Rows from block 9 of the encoder of a small spectrogram autoencoder, named by matrix and row number. Rows with one number belong to one neuron. Each number is 128 + 24 x the weight over its row's rms, rounded and kept within 0 to 255. All counts start at 0. Numbers have three digits each. After the name is the row's rms in percent of the matrix's.
After each neuron's rows are labels from the 100 clips, of 14976, where the neuron reaches its highest value: "responds to" is what is common among them. Only what is clearly more common there than usual is listed. The data: babble in 24 made-up languages, each with its own sounds, syllables and stress or tones, from a formant synthesiser. In brackets: how many of the 100, against the usual share in percent.
# fc1: MLP up (encoder.blocks.9.mlp.fc1.weight, 768x192), inputs 0-95
# fc2: MLP down (encoder.blocks.9.mlp.fc2.weight, 192x768, transposed), outputs 0-95

fc1.294 087:070056148110124153157138157135180155141123128087122143085126126122115142103147144111146109139110109163098120154133090123101153102137125118113156127122128146144138118123142154122127152134142158115153146125124110116167101168128141110165125111120123189081110172123132109151131121136128144087
fc2.294 087:118096094095140141155083108125130171136144150093125134118116088115135082104158118162167132093107126171128123093126114131119140181124125122132118150112127166084110157107078132113153130099135133111087135132130125163154126133152104117174094163118113154132115116148156133126159099142110156146
responds to: pink noise (34 vs 12.7)

fc1.433 105:110156161132114130132138102117130133143104170106164167150114098122102130121083128163103157159099104121126113174139152077115107166112156085094167132119097110101106083122096156130148135139145108103129127158135143166113126136108115045143136143146125111161165089128145137169157122128122113127
fc2.433 109:122131095161121148131149139154111087140143143155128129135143115117123184113154112123098079136086116093148167174100103118135135102139093125130136154133106149139149097086116078144143161111128148129176114113153144126085150115142112129118149141154144139160131158160120139124128088120140113129
responds to: /s/ (27 vs 10.9)

fc1.324 105:117151176165057160118160155080150131122139178165143132154140116159121100124108127092094126176069113133144162106177099136159136163107148117141116146120126147168120138126136101129076145114148116124100146134135107096146070140135093079157124120126088128136125136085131146083131138106103152147
fc2.324 102:147161139160144086118142131157131125130122123136137083125115169117105118154148146116156122137113144142097150150064154132136153110116124130153103121125185110139068173139121126141079121127147186127131140129146134126094129124146148139130143137128134088104163121141156167149123100140147157078
responds to: voice: deep voice (59 vs 25.1)

fc1.383 125:157123133127129110113133118110164126142138083137124144141132140166111151171089123096142084127105165145164105077144119127135122145131139151165124140134167106109109093136112079140122110147146152138125143140153081087098150118118112131119151164096132185134055115129080133101099125141128116070
fc2.383 112:091118104146095116131139113125121116135123178113141095120214128122142109104126117086115130126142147128120123147137150075149122162134123130073114136146111128137133129126141131089166133130143087092127101133115147151154109131126128186108102121103157106167138128144119124133101103168170126183
responds to: muffled (low-pass) (31 vs 12.1)

fc1.391 094:163142092116141129096164121119134061125102124116128119110117132138118106134140120102091092128136165142106141100120143111124172155133117072147127103136125112110094122098140109104147096077152125118087162138120154083109107166122079149163107118157144164140108139150163132160125156122125159123
fc2.391 089:124118120141109133154135155132125136069140079152158117099130117160115118129101116091101125133082131094144101131129113146115125106144152113161083138108153075143106091110121075143118130114147130121123140143102051104108134116153144091085131110130130103117159139168156118098132125169152142137
responds to: /s/ (28 vs 10.9)

fc1.703 074:098128127125093108129141128109159146129146149148128119140149117172131096114099163124126157100188151123136137113151134100114119099086109167115095126112093089137120137155129112144148151124139123126098157144093113107112167113123184131115082071166127115119110133148131125107110110132110134121
fc2.703 058:095143086157151104136110118126109096165123107131110116089126127122124155121120122119115155122117127137099112087103089177104129125159127091151092136110129152124154106170148166147131112161137118097110138148110131149129108142117126137097135132128114131074129141136129131136132091121070124139
responds to: voice: deep voice (60 vs 25.1)

fc1.10 089:114108124133113153147107088139087110112137162138158141105146102153111150094172113098151124131122116109139141122126133128097060119111112151130150156114131117156146116130138078131101085073096138142146088141112138116112115176117126137117134111152127130170142114156115138119122133149134121134
fc2.10 082:109171126138154136160176125122155133073140060144133124143125180101135131105121162108167175075128118144115129105095108110140100090128149144118118106115128142065111152112095155128134109158147139151139147140127133136082120108110133119097131183145152104093109176117151124105146132147162135135
responds to: pink noise (44 vs 12.7); white noise (33 vs 12.2)

fc1.266 078:097144139130133150149163147109117110143104107142119120127125169145146170172125123150139135084122118166107131097127088116138075143158096146136162136138143109125129152143123142196119145089077140144158140135158088099157161139133141089091126132129126092070154134144114112125137177155118146131
fc2.266 061:117135104156092131154106094180142083112101112159136146104183150177124131138136101121142094119166091140108176096093136143166101116131151162100112131113133136157150131109122118139117121150159153172131124176129110133100103136141126124175142138130106128162141114166083102153149155106129135153
responds to: /s/ (27 vs 10.9)

fc1.244 088:105107126146126147109133140137103101132161148096138111114188189134091123131126123097143125128092145124148121128102189166132088137107142133100128169135124198098136124158164124117126193133158139165176129147149183138133136107155116150095160111125165130160182104146119144144125106146106131137
fc2.244 085:157146154178142132169139102182141168151089142147104116150081071163117150142147133134121099121175107125127128124122125098143134104136158123110099096101158113108134140092131148149131072120126153114104129111111125108115094179118138118124090145126112157123083133118155115130164093116173122092
responds to: voice: low voice (70 vs 25.6)

fc1.161 105:109153150062121135093096134112155092110117126149149127075150173164144183151164128113119098146118145160117134084156125158087141146126128130117138117130136119121144142150133144150127144112114138075137100157094150124123116119105060121134146123153122095133127158118138121151123104087152149112
fc2.161 107:156117146150125131161112147119142165134111156121134125095072109112129140115126146060094123111135133110143129128128130086091120064166150167118172095102149136132121119150141156134170119096130135106148123135097135101157110085096156139118105128125139124151117079179134084172170132109150169113
responds to: pink noise (31 vs 12.7)

fc1.550 118:103115108119105121056131125119117132130128149161109122154150105159126155113139123129114134179118155123132146140138113113156137111121159114102160150145144117139103101152129136148117141081114120156113109111136155104129147115139147102148135134158160169135177138106142161101138120095151136161
fc2.550 139:167126132108134115104158164072090136111141099092114122114115186147142102107112119126116099097167155142131138114104101163140120132158096142166141130124125177120120133102112125147121142138158146114147117194154113152121127172119160142150109132131139110138107125110116139114085154116120126106
responds to: voice: child-like voice (50 vs 24.7)

fc1.727 066:117143157120123136121093128120117111161120132147157168103084133127129168123135075174144105092123177092135136158099126131122170138151136094110122124114148140089111133109149124108109104146150151122130144108122093168142145137109088176130094123143113118121161113154138135184129158130080145126
fc2.727 042:170135133097145161158126138130109038161153105139125138136146125128156131120175130109161122135122096158150109165108149158128122124137077128123113142095161126093074160118111133114115104133168118047124144119135117122124074137076133138109115081096122135091129115128154092158164116135134146111
responds to: prosody: tones (59 vs 29.2)

fc1.84 090:154165163146135131133137119145128133175124133177162172156124119151136155158109103141144139148119062114127138158114146139141143147136104131120107154129115125123128107156156181135119079077112175110146150134132114126129128124166153131165127109115152138144119103150144143157101093138188124173
fc2.84 081:166138170153119177155141154141154120140091157120107175104124117177151129112149132114109136135155092163159140132124110124150133082105165122093115148148118114140161165111097166180134120097181142120127100129113171155122165125121170121108131133117141108073137102155129096105081106128122139140
responds to: voice: high voice (54 vs 24.6); white noise (41 vs 12.2)

fc1.523 107:147119099122098091134121137104146125142102085134105106129166126085134162132108138121135115160123113122076131132148127134100156112126108105098095136158150150156157111134181075087174132118096108146101154125134175091091128124111181093120158130152116160155133147083126105100140167153128116128
fc2.523 119:118139123117127130125100116175161113128174142113149133135140141148113116081089136142164117121089161112118144121102105144122167102126087134126134151154127160121124106097137116156127127178147103164132131172102116137173145134111145119136130145101137140112149125086110146103116143132137135114
responds to: quiet level (60 vs 28.1)

fc1.684 134:100139136109153143165114116151138121108114134118159140091165109129179108090108149097156131142130100137158155170126133099113115094170095176171110111122119080106127127169113159123103133151159144113118142144132094102108124177103136129129129145120147099122083125136144127099107116141108123100
fc2.684 126:132158095128093175161133114107140141135084168112148124160129123116148118116179111118112113100152105126146126157115146143113149126105108141137131119165110154134092123108140125123186123095110133138124153161162117160182123108104088138128177111092122152151116082127137068137139143119083141159
responds to: prosody: tones (72 vs 29.2); voice: child-like voice (66 vs 24.7)

fc1.645 101:120109142144126160161139109112106137100118146108098109136106120091135119159131180141143140092163137115099133179153068158134125115131075158153119148091106106143133127122102145142109112090123140101103124099131117101135110126083096153136193084132125147100127130159131132119117117108125103109
fc2.645 125:111137140127110118129108140158125152137138163073111120134140129134157099154143130116137094132133132136113130157160138160121124105169108090140130150105139102050147110139120121146130136119149127110122112171124143151108144136079128144124112109074124105109108115145174150184112118112133093181
responds to: rumble (48 vs 12.6); pink noise (39 vs 12.7)

fc1.316 122:088110120104111123108133117121150138116131093122124125172160147110140119144130114148111099113117121103134157154142143170162131092104134171136144148124144127128158175150096116131092120156155147130147129161124167154104108153125121136112134150168137107123143147112161118127140112155143156144
fc2.316 119:133139127124109112126141158103153131107143135147112158107100149144131108104130124124126090117119123144139120141124142109111155148152122110151134169116138121098122123176092164131105117167108138121075129100148122115146111103154099075153083137144162124176121120145119100102112148126120126139
responds to: muffled (low-pass) (29 vs 12.1)

fc1.163 091:125154099145088134142123162108107128107098126080127147148128132126085166130126112128135165120197189093103125131164135166118108131122115127096122127161184097179138128111088122111126113119119111088130122098132100127133150128118099147115165107095116138087140155097144159146167112159121137141
fc2.163 099:124125116118142123125099105139107106109114111109123138183099130171112183111089115127145141153154124134100065146133130115088150175111108139112112126111129118141155094115140138092145101106081086129108145116153108138153177124087108128127138098124128099191116102121136139141118106121156111178
responds to: voice: low voice (86 vs 25.6); white noise (31 vs 12.2)

fc1.612 125:090104145149115144116144137088176110109098091190091125139171114091126144092142089134099140109072111174143085143160105129087108114103110091142116105132120131176181140121191156109120115117149112119161098094141127132127137116148146140114143138164144117149098142176122106123192129127117092096
fc2.612 114:137101123143145148151186124089114093121147156120110155135126154123156124119146119140097113126152176129167105172075131123084115124116123126144127148161166137108153079168109126125139131046151131172139129126150114147149127089099126138095117157106115150141122171125141155091146137152160137160
responds to: mains hum (31 vs 12.6)

fc1.624 107:137152163085108175110129115135136151115085148148086143160115096161106161134122119122144127105117150150152111117111087047124115070087147176089136150138087128143138130132155149168102121140120134105126122132122151155155152109122118139159102091159132092114092081117101128173133134122101133137
fc2.624 086:163115105074177165115109104150129141100128136135115160103127119153167152149128148159109106103137149117183141096152103128116106109151117132130129125112136123057134118112131133118105137117136145127184128134096166130094128041157151130093130136142174115100135120138149157114152170138129135132
responds to: mains hum (34 vs 12.6)

fc1.2 106:139135159111138138119129111117155086162112145182148076194088151182130130141140151134191148159141141120114102159103143106123120140148131132131147140169141125158118106141131124142146085132171186135139134141164102096107114143149131109151141113109121137151169157123094127165167152129148100158
fc2.2 110:107095124139147087130144109141102189094098142116150133130124110117135095093127135123090142116134090153115112090170123145134132141155099137140130120151107143114120125121112120116126161099119118141116105132085131161107080156125170155119123133143098183150141111079128125141152146127116140143
responds to: voice: child-like voice (56 vs 24.7)

fc1.224 129:148099108131118096116122125135140140158132119086152103115114151133141106101100125141125122122099141124127159134138115181137145088081110119132167147108167132146130152130149135119174131124175138151111097139150093141095140127179151140098063117156144127069122135114120183118082179137156133097
fc2.224 094:127175123140114122119113125130110093157103153079134142130149070132112145135087109108191109160182086114144161147112171157135108109145121130148130095128154144138133114125121130108110106144157116104155109140120141123138150174130150142156066096130145116124111134135092118103142168163090096097
responds to: clipping (26 vs 8.4)

fc1.760 104:134177170147175185167116121106120123097167131099122162126098124098093101115100139137118133141111127102139123151132148138105122111130155065093119116111173107111126166127126128131148150127128089127141163117144111118134130132168111177106163118107105118121119154093122168115128121140139155129
fc2.760 078:119126154151139111144159096102079106114122142140144138114120137159112111109134136167148169148154142121178165150094141146151088173127109146144128133064106144082091106107166124160083107082088179112139145114135078143170141119154081158152176125124131139136146122122144121126115146139091133104
responds to: pink noise (37 vs 12.7); rumble (31 vs 12.6)

fc1.154 127:078118138066082125097119111139121114128115136158147146111111142114088118140134138079137094139142137191124177099139113140095126115116155094137113116149111102114124140119100104139128127128101150142161097167132121167128111136139152088129139138096084120170134110113154100059141123128105150118
fc2.154 153:118141163148136123142080135096101177119108135132112106104162132141102170142159176074110180131093128082115144139122157171132106136110116140151132127102093129083108165125115156141138166114154119127142150141147115118121168101107104130101155107120108111136081137146107112166130146114138129130
responds to: pink noise (30 vs 12.7)

fc1.269 080:122117177123107135129169149102130149108112111111103102111140112143128065096119146113080123134107084106167108167115072129108186093143118117143136132083114147101121137118101121163084143146093109172123126134083167140105124103116177149119120127138122139124114116152147139136102155162161128138
fc2.269 052:144164086102165190183143149176141130153172170152146167147133077128103062135134074138139064133167151163123102130147124119092159094135128086113139162095088130102135144134111139143138122169137103155164116123109138109162136111090171116112127124120160137176131140131135110167140162140105135157
responds to: voice: high voice (70 vs 24.6)

fc1.752 117:147101099142120117169085128100111110101088138142165138128128113153082107167142107160145135119146171123104088156132151131090123142084119133132140170151145106129134113119165131109137152106142134085150133139109116141101152117130071097140158161126100114139140115109144161164127114135103115114
fc2.752 125:136128152114122113098118088127152137121126168129133133135117127091168116079117129099158135136148136130092156069141138110155142166108116142116107138134100158115133166145128132107159098103125154163153157117111121126148137169120161136094124104115104150138094108147126111107141123115166135136
responds to: voice: high voice (68 vs 24.6); thin (high-pass) (65 vs 11.7)

fc1.331 108:103131077112111162103138095066129141124123156142178120147108146111194110100112165114184085101143141089122127095126140137094119103103163102083148132080105177172175134114104119119150161109150107118136168112116156110140163154142097138140137112154178172131124114112140117125136126109137120149
fc2.331 111:107092116122149142092134110151185110067143088126137110119160140151123138141150139135097155165121139136148132178163126140126110140151129136127110100115147116102114114126111172133088095108160139154088149122165137153122152063170121147113160156144149100129147173128141112111136109167079154072
responds to: /s/ (29 vs 10.9)

fc1.581 088:132125142122133180102132118127179118163111119163123116169104138157155147150115137101118130137141130122097111158119101152153085142177112137098135120162136132131118138160156110089155144151097104121135106154165099138198091091132179119099129143149103143132140114141161145140153138127137134142
fc2.581 086:117146086118115115166167111108090162125147161099114109077124127119138113140157088116129105152150144169097143106134135133095166112134119106108175160132152148140126131096087088122113141176166133140089125148145146096085122133115119136137123167110130149132139127135164097140137139140132157137
responds to: reverberation (67 vs 34.4)

fc1.535 099:076145154146118164138128128100150145100145110151073119128158119128164106113094144103152055138149128090112111115137128156119131134134097109129122088166133129137070111128137148110100129177102119148125128142094123124101169142094148101132140142152115140145134182128127134103124097117153111159
fc2.535 109:152104125130146111119155120121115118079126143159184102112136134123108120122088139131105145121129098159120147138144143133157134136133143098131127187139102107103188195126107158107105143130164116178124145095105116118097108152124113143093132133112152109116128138117126144134147119121155131136
responds to: mains hum (65 vs 12.6)

fc1.14 093:097125102137111138138113118085136110121117136148088140139153070143167132146149116127164106072138093146145116123106106141124146181127149099120147129122146122142119133177114153096108142161129115142079115137152158140137168141145149148119181137147162090122142139143116134132148108190154149106
fc2.14 105:085120108126080139133122133123179150067135090132123165092106144127087113143135113108091120143140092097131124121148117117123128131067155129126121144124141154140184110107117114130091087156129108127144161115148119131131196101127118123149147163097124116119078166154128108112133165133139153087
responds to: quiet level (59 vs 28.1)

fc1.173 092:136142101126120137125119157108153084149109154129128137132138142108105082160126111102139121123094145093110097126071128123159099103110118091154131117154123094136097154129104174130157119091160135147121143123154121133128128118159133146132081129122117136122156131125145201155138181142142157131
fc2.173 082:109094116130164124120144104187137103156102114150113144131106094166152128146142151147117138116126110131101110134113107135120126133126108154089111111120159153187119100149173131149102094130155127133107135105106117115125148139082136157131139134071119089133138094118174080102121092117118130153
responds to: voice: low voice (69 vs 25.6); clipping (26 vs 8.4)

fc1.283 101:169105129128167109095143158098148125152112117145139134091115122131145085130119093109151112085143097140138156150105138125104115122098148126160137104076120113119039106086136155107132111129136132119151088110129082163119122135154090150122103119122202145111137157121166137158136149153176124097
fc2.283 143:148132108136113143144108185152097126133128117124135127107128131109079161138135145171171141116097121129087139124114135087086126110149139119139188141126124143130099136138131150151067151117130146137162121144113084133124108125160101125150131127111106102163124146106145151135139072084135135107
responds to: voice: child-like voice (58 vs 24.7)

fc1.239 100:098140111134153153095124152176113110080138121126098104154130142134115105123115124154098087186115099086145126111117133144141086099145113084133144084110142107121117125167094102127127130146137110095135131149102102195184132119170149099089184101131130142095147160141121141116143111102115132130
fc2.239 077:155128131117107129132142128150141121134156132096098159140130128114137115152163110149136165124138145147121138138125122103155093053097103143152150141133156163136161121117130107111113126128142104138107141109106120151156112153178149127112075133116151104164128117128158094149104122118160092117
responds to: voice: low voice (78 vs 25.6)

fc1.55 079:164158097118142118097096144117140152116123136079160118154162096166071124107107142081103138133128119121147092116145114114131189106071103137161106094138150145133150134134116124143126102082133135116117128132123138144166164082146120103158132121114137119133144107146108162097129096143181127130
fc2.55 059:128166136075108124137126182164126158096132093156147139136128141128125133137130145126122090157085107094157136111150101119131123136104114135131117166112107133134114157142146131149097115137134104136145117112112078094114102140155127113123132114131118091142120130111125133153143106080121113139
responds to: voice: high voice (51 vs 24.6)

fc1.347 095:114082067135151151136120133136121167187144101104102134149076111170172115119138137144102114127146144162172154114157118101112117131134117116106116122139166120110137113119144117121136096139113150113108112112136123136141138125147144129137105166096109107130146116123148098116116097175127152164
fc2.347 090:136103125131112106072147124154114167115104119147118138144128158181118137144114125131168118184112106128119098131106134116110166168134097152077103126146143138097139127160079176107115146123129124108108144122104118155132143092119121088134127165143109118111140149144100130141118162165097151118
responds to: voice: child-like voice (56 vs 24.7); thin (high-pass) (38 vs 11.7)

fc1.586 102:130118151145149138142137105108140125103140157080130144083157098090101121141138107123128128109217152140091120162119139135117169115161097160071100152119093117124127163135147105140145151142154158127133159158138129113115068099129080112124135139124149151126142086119111116135167131146140127111
fc2.586 111:111163136126133152116097129147129114103132114127093170128128137116143158088097101128114123165121134048138082127143127141118110141151124092163121102152145110101113116103116114116103143155128097093119137149120133119157137108089113121126090124079099127128157122136107112130162162102141135122
responds to: pink noise (41 vs 12.7); white noise (32 vs 12.2)

fc1.605 100:122153168136132088134145119083121147125126150080142143139095145100110183114105095137142149133101177169134125176143102105119133148142122150119125116106146157107128198111132132146151105163173182157114136149086122113119156137145135109155104084113115131098098157104150179144089135143157110144
fc2.605 115:152092143159148133173157145156087118113113094167073127138086114171162116107154154116094115117129129121080147099169152183139127115154117122125161160139110127103154120129151085132154121125145131118150123116124106145137097092160091129162153110164154131112094114174114149126098150142129173118
responds to: reverberation (95 vs 34.4); /z/ (48 vs 17.1); /ts/ (39 vs 16.5); /s/ (37 vs 10.9)

fc1.59 094:124129114155133125121123115093135175171110078122135089098140145133061133104141129124096123144103094139123146166152123133103166160162150148134100170117167096145122124109110138138074129164143113097126158149139115152151117105135154174105147130119149117103132112164154086094154142159139140106
fc2.59 098:088065082130131122104139121123130158156102117117135114078127160146123117186165127131122088142130099124150143153119119107083133142161176142157129152109150117134110125108147147109108131170134140128138111154103108104162133150163121095155139158104152142137182077126168125150150125120167142128
responds to: clipping (54 vs 8.4)

fc1.303 117:139105165156139167150144123141169061155099159124131132174114152129113148136142140118133104135149154096173118144135115115167100089138148097073147135156157126142139143126126103132122119115121161114146131126156142157125152109152170084094145083100150111129128150129119158157110175127122158150
fc2.303 134:168097121078099114047099143098117106143131149125132113095108147131108115157134134114103169110144089163105120129118126147099116153101123116149144151094094134101107136111125120103103162159115117113114100172093122113138114130137085097109101132131138155149152155127160165116111140120125120134
responds to: voice: high voice (51 vs 24.6)

fc1.442 099:155118141101110158133118177131097085106156116135121123151134099120117134115088126123196122146117131132075152112134141129093098077127162090099168132125105086130117125125158123138145105144123158119176136136110157106103154152155129087092140137083122136168116118094139094134147129108106115095
fc2.442 085:133171099093123126104123107163131124168148157153132082104147134149154100153121141106096119121124119116081205086164129168178080157147116149101128139120130133138089080104114125111153102127108152155124113143144152135138142119160122082178122140098088118126125154131137134128136072103120127132
responds to: rumble (33 vs 12.6)

fc1.209 108:162097106120107150109157164121068122120123095149107114135118154147112125145096117121117129145121114068169119161112168129125137160113127083118136122156112085116131094131108111132166138117135120133116115080139143171139138171102095143091169160100141114159131136141114082121117109173110097153
fc2.209 094:077160164117133095103118129173111124131153128156182123161122133075126138134123129114099171133097158134172101102150140177143154163115107116080132128172149126141096120142095126149120126112090141155150114138130133136137146137133136098114124073130140181190160144114123131075190108137112112140
responds to: voice: child-like voice (56 vs 24.7); thin (high-pass) (39 vs 11.7)

fc1.475 116:067140162083140121150112106091148138096151128146111137137149134148132125102133128103096172145161123117095135123131139114152171089144162102089123096108121108141138166074082129121094136109131116134100138120142112150130185086096133118140118115151098144139137168134143150136119101122156122127
fc2.475 117:171124088119131080132171120117158111113137125131145123135100120104130119123146135107151131101109115174147155158124119094128114134096160167130154120131101151141121096142161155113120085204139115122103126105150180125114123182155105088137147113125175163092111092137127129155167129144119155150
responds to: reverberation (61 vs 34.4)

fc1.109 108:130096150150115115131141116129130146098137123150123105127124172136158130136158169074122156145123139124118160174095124091116090162077088130130155105114132095116131101146167155112104155175173149102131102138154131174130162154104130150148153157107184100139146095087120131155134096097128091179
fc2.109 100:101115171121150127149111101113086123112115120161126156139126114169086104118137129159104131111128163109146114103124120128078149138138116141123088161097120166165139108126134143127136153140169204133142137159143093113091113127101116128112104145131082121146134095116148166137150136147147093086
responds to: prosody: tones (59 vs 29.2)

fc1.389 108:115106115146129133141120141097131151124112145098113087174111143116104096129095103161134141108078100109092140119131152122121126127125111135155170122113116134124146132148171134102162123104103115139142101086150070094145131206114144152109095124102112106056107148157151126129129133142119117161
fc2.389 115:106150122132142106127115096145123112100151093091094149124114091126135080150146119187119102160161116133107132135101128119082070130117089127149105119103127140092136131125123155139080095155127120113122116147111164105090150101070114135174121150179119102088140124111180104134144121135112092133
responds to: clipping (27 vs 8.4)

fc1.714 088:091097097107104169128154127161131148152122123107118119118103130156117136124082109144138125144151173142117119165158167099149124157131137111109125147119112099123128125151093126102140110123115166127108140102174103109175097109150101121111090105172127146103170175126156148091113070100130141180
fc2.714 094:078129123159077111124140124136133124114126145139119149124157128107098095129140100175142123123122138171136166145172130127120134170112154153127141148123080157152148139087121143121170159127108160127130104173078090134140172107132098108108116141127126109132184155106121153151172114148111127148
responds to: voice: high voice (91 vs 24.6); clipping (34 vs 8.4); rumble (30 vs 12.6)

fc1.297 107:110147140084138129147139115121137135123164124064109148123095088125102112179107076128116177121149101123126117151126106153132155068125105107119083104114102105116143128094149123146145116142114101144124149133161106136066120128151130130115112162140123126124120132128091177114086152132137091097
fc2.297 106:152084136159138196161146156142096138121130145158107140123122110134133145130138140114115163111157095096189117109103140119134103131147121118127153157132147113118104136118109147125147104121093126097111160165122118118158117112087088158147166142110088163128108100107113112137146152133152144079
responds to: pink noise (45 vs 12.7); rumble (32 vs 12.6)

fc1.741 077:123152169147088132137142105080134131130133111129141101141139098142134102111110146131152123149112091153134120140111103139118137108123159152106184120083168120115141101075151147135152127143136109112123155118141150167173126104080190129139127100124135104112172129129126127088119102139131142166
fc2.741 063:153125098128149147146112164141160167143097148159084153088123148140134101082098126085106114093119110126154138120086081103109100098174099127129154125109113115114129128148082146135111101118143092114124124114112126147110149136121155129110103148148142117119136074125113134154117094143166120112
responds to: voice: high voice (50 vs 24.6)

fc1.38 098:179123121095145156129066149168105155101146063090130125150140184125144128126100126138129109111090106109136115119151111096121144135109140102095149139135097128104097150136141132158147132144142115142109125109135154165077124160099118124105086149159128151124128116158120142140142127108131158133
fc2.38 089:101139113092118090146161120164111125102144089105142135126188145145123121108092120119108146101119145189076116110162148162103117158124126139135141132127151058143116100136143106128120101144145102113133129117142142136101122170166126091141148164152104166131097120138131172171141080157158107126
responds to: voice: deep voice (53 vs 25.1)

fc1.28 139:159132140149131082099110122141078126073134131156110126097103144140122111109158145168126091126114081184113117107136117122149098125109170077163143123126162133125138101097162155141122157118111094161161093104082157132181139137168144140128109133111174137108128087174154110154148145116134118115
fc2.28 115:141113092142133090114119111120146140135093139127172153152144125128121090119162153156158153123124113145147125132117158113108139147111087142130109142107115123149120146105111116114130109183155159136143098160133111098095092161134115118121147163149134108133147132095108162142155108185092116130
responds to: prosody: tones (70 vs 29.2); voice: child-like voice (56 vs 24.7)

fc1.99 108:067155115148128081125147129133151151104096107123116167119159123091178141096074132136109148119117150170169154155108120066156156119140140083101141122108087124101112123124133090100119140200173137095124136135147134109125125108109110116155113128120138154163138167176109165145104103061094148151
fc2.99 114:102194136137154106111134115113133113134125184164117132128116139106135154139100087123093132144144171109157145140119065096107104123170128147115114147132097111137117116116153094127162087132112113139100127093155123157144158148136086114128121113103123123127103116130115130120138107097123119139
responds to: rumble (43 vs 12.6); clipping (34 vs 8.4)

fc1.210 111:118166148138113143136139165118176118118144170172102151084169116138129129176145143128099130118147091169093119065163159148155132150117113107157130138142124167145132141082124115120154133176104115163116086147133118107121110099166123124066123126116124145169141152161140079087117145139104104138
fc2.210 102:130139133149141109114170146111184084131133082126139193099171136116144114144101103120137129153154155150134138165105111151087110093137126120127152130151168094108105135121144124128150101121125128090112110145108171135119132092096118103144151148151152099066134130104124121166140103100116129174
responds to: rumble (42 vs 12.6)

fc1.13 102:111148147152117143100139130112138153114122148097152179103112145066105114124141120139132121112116138154120154112157114145107151109117141119113109143203143175138126151132081090147109172136155121097110143146140149124112130145122118136104159071072134115161152109107159091150137175129131136113
fc2.13 135:122129099117096155132080128163164126161105115088177149119135172102123122149135090181141148118113102139135116116142107151136134123116099113121086142153143124147121089120173142111101132106113133109166091107096130121112113153140150162142121114141128143159152096164172108135126145091140104088
responds to: rumble (34 vs 12.6); pink noise (34 vs 12.7)

fc1.143 088:099159133067107139130106130117103167130094092149113165124131106122137138157173127145129114082158126118145099152083154165138127134129110109124133170146127092136138104100110142095146145109086109106141145154148151146122161129119150105136097153103134118143029110117116151150148151109138161098
fc2.143 071:118192124185098155117168136123119137130142147137150147128114184121124130128136150086111152132134146108090132108155166136140104124128128168101112158133137124116163127171124128083113131099105138131136111085163112128130125122125137179121159144114128162147170132168070109128131095092148146138
responds to: thin (high-pass) (62 vs 11.7); quiet level (59 vs 28.1)

fc1.54 129:124109108109154143122102133085133089153131123126127124102172122157139136124080117095148114174129158108123155093111084138148150145123134123116157104099137123126126112130105138088153113141110107098141105143160115140124164179131142195125111116102142136072153131191088102134125097159140102152
fc2.54 146:135103114097110149117081120100118101148110141115131130109128109134137120094072089104119133136122176130145137085145080149157123127107140142135155142142136117153140138105124084073138154097132144120156141138157120148140173181132122127115136154110112135087116126149081135138144086149123126155
responds to: prosody: tones (59 vs 29.2); voice: child-like voice (54 vs 24.7)

fc1.641 087:156132142142071141075124152146121154150160154132147074109152076107104085131110140163086123139147102132169160122151137128148098116093138141164160115128126093139150129109114122103123157147097127143156149119116090137141154112121130103112069118132130113162144110167083154112137092095122161138
fc2.641 090:140141128079173162157111084077116114089140107149119142112123148111081102154132155169107126140139163119127103140142123102147102137138107141127100130098198133144135153111155087122154131143117120125148131110152157142116113142128175109133121117110112107146169115114104125128096198080110153122
responds to: voice: low voice (60 vs 25.6); quiet level (57 vs 28.1)

fc1.654 123:165124101114105120120104132143139115144080084116102124107119062132151127172129103085128119125200098125154141128132124144142120120097142142133138181147137146140137121137141083150129135119177131129109108176129127142123125129158121149099130092105064127171151144122132101129155102151107120120
fc2.654 110:103166124121142148150119136122133113123124146168153113138103133150176114103132123087126149148154121120162154159122143105107182147146158096118112090142157106109116179120158142075137132113127148124109134122122144146126129127121107103123097158135142125158086125179118143139148083100130143077
responds to: thin (high-pass) (64 vs 11.7)

fc1.145 095:096124128132144175095102118121123140132169130142084119110149159134115099151133094103139148148132123143134147116108125115128108148108108117124115129124089093147158122177133113085108107154123114108106122115116056120167100115098150148143110066087155066126124096124113141153118138133137067163
fc2.145 102:158079151124145146136159132132135127151188092092118107092136171169161109139156106080150117136109091126095120130110124122087180123097126154134120143105112122103142124109120129127120077136122149120110100066125144132117103168146129111100125157122167110098127116109129122122115197119096115082
responds to: voice: low voice (55 vs 25.6); clipping (26 vs 8.4)

fc1.328 073:139105104058109178084098098145158123120129109130135132115101107108151099136139149141139124115110133123091132124128122136111123141138131110093140127107140149153130128112175148135143141162122157107142146101171113109133134115085114121104173120156110153149162139081137136136100135111097151137
fc2.328 053:116100191170115141139160140122135124091127091121135129139094088129132143119154108115158155113165123144116120115144107130120131152134099094157092109087105143108162092173100110151141133086094129132103150138107148167141097146133134128112120155127110115112109114183143144169118138119118110118
responds to: thin (high-pass) (59 vs 11.7)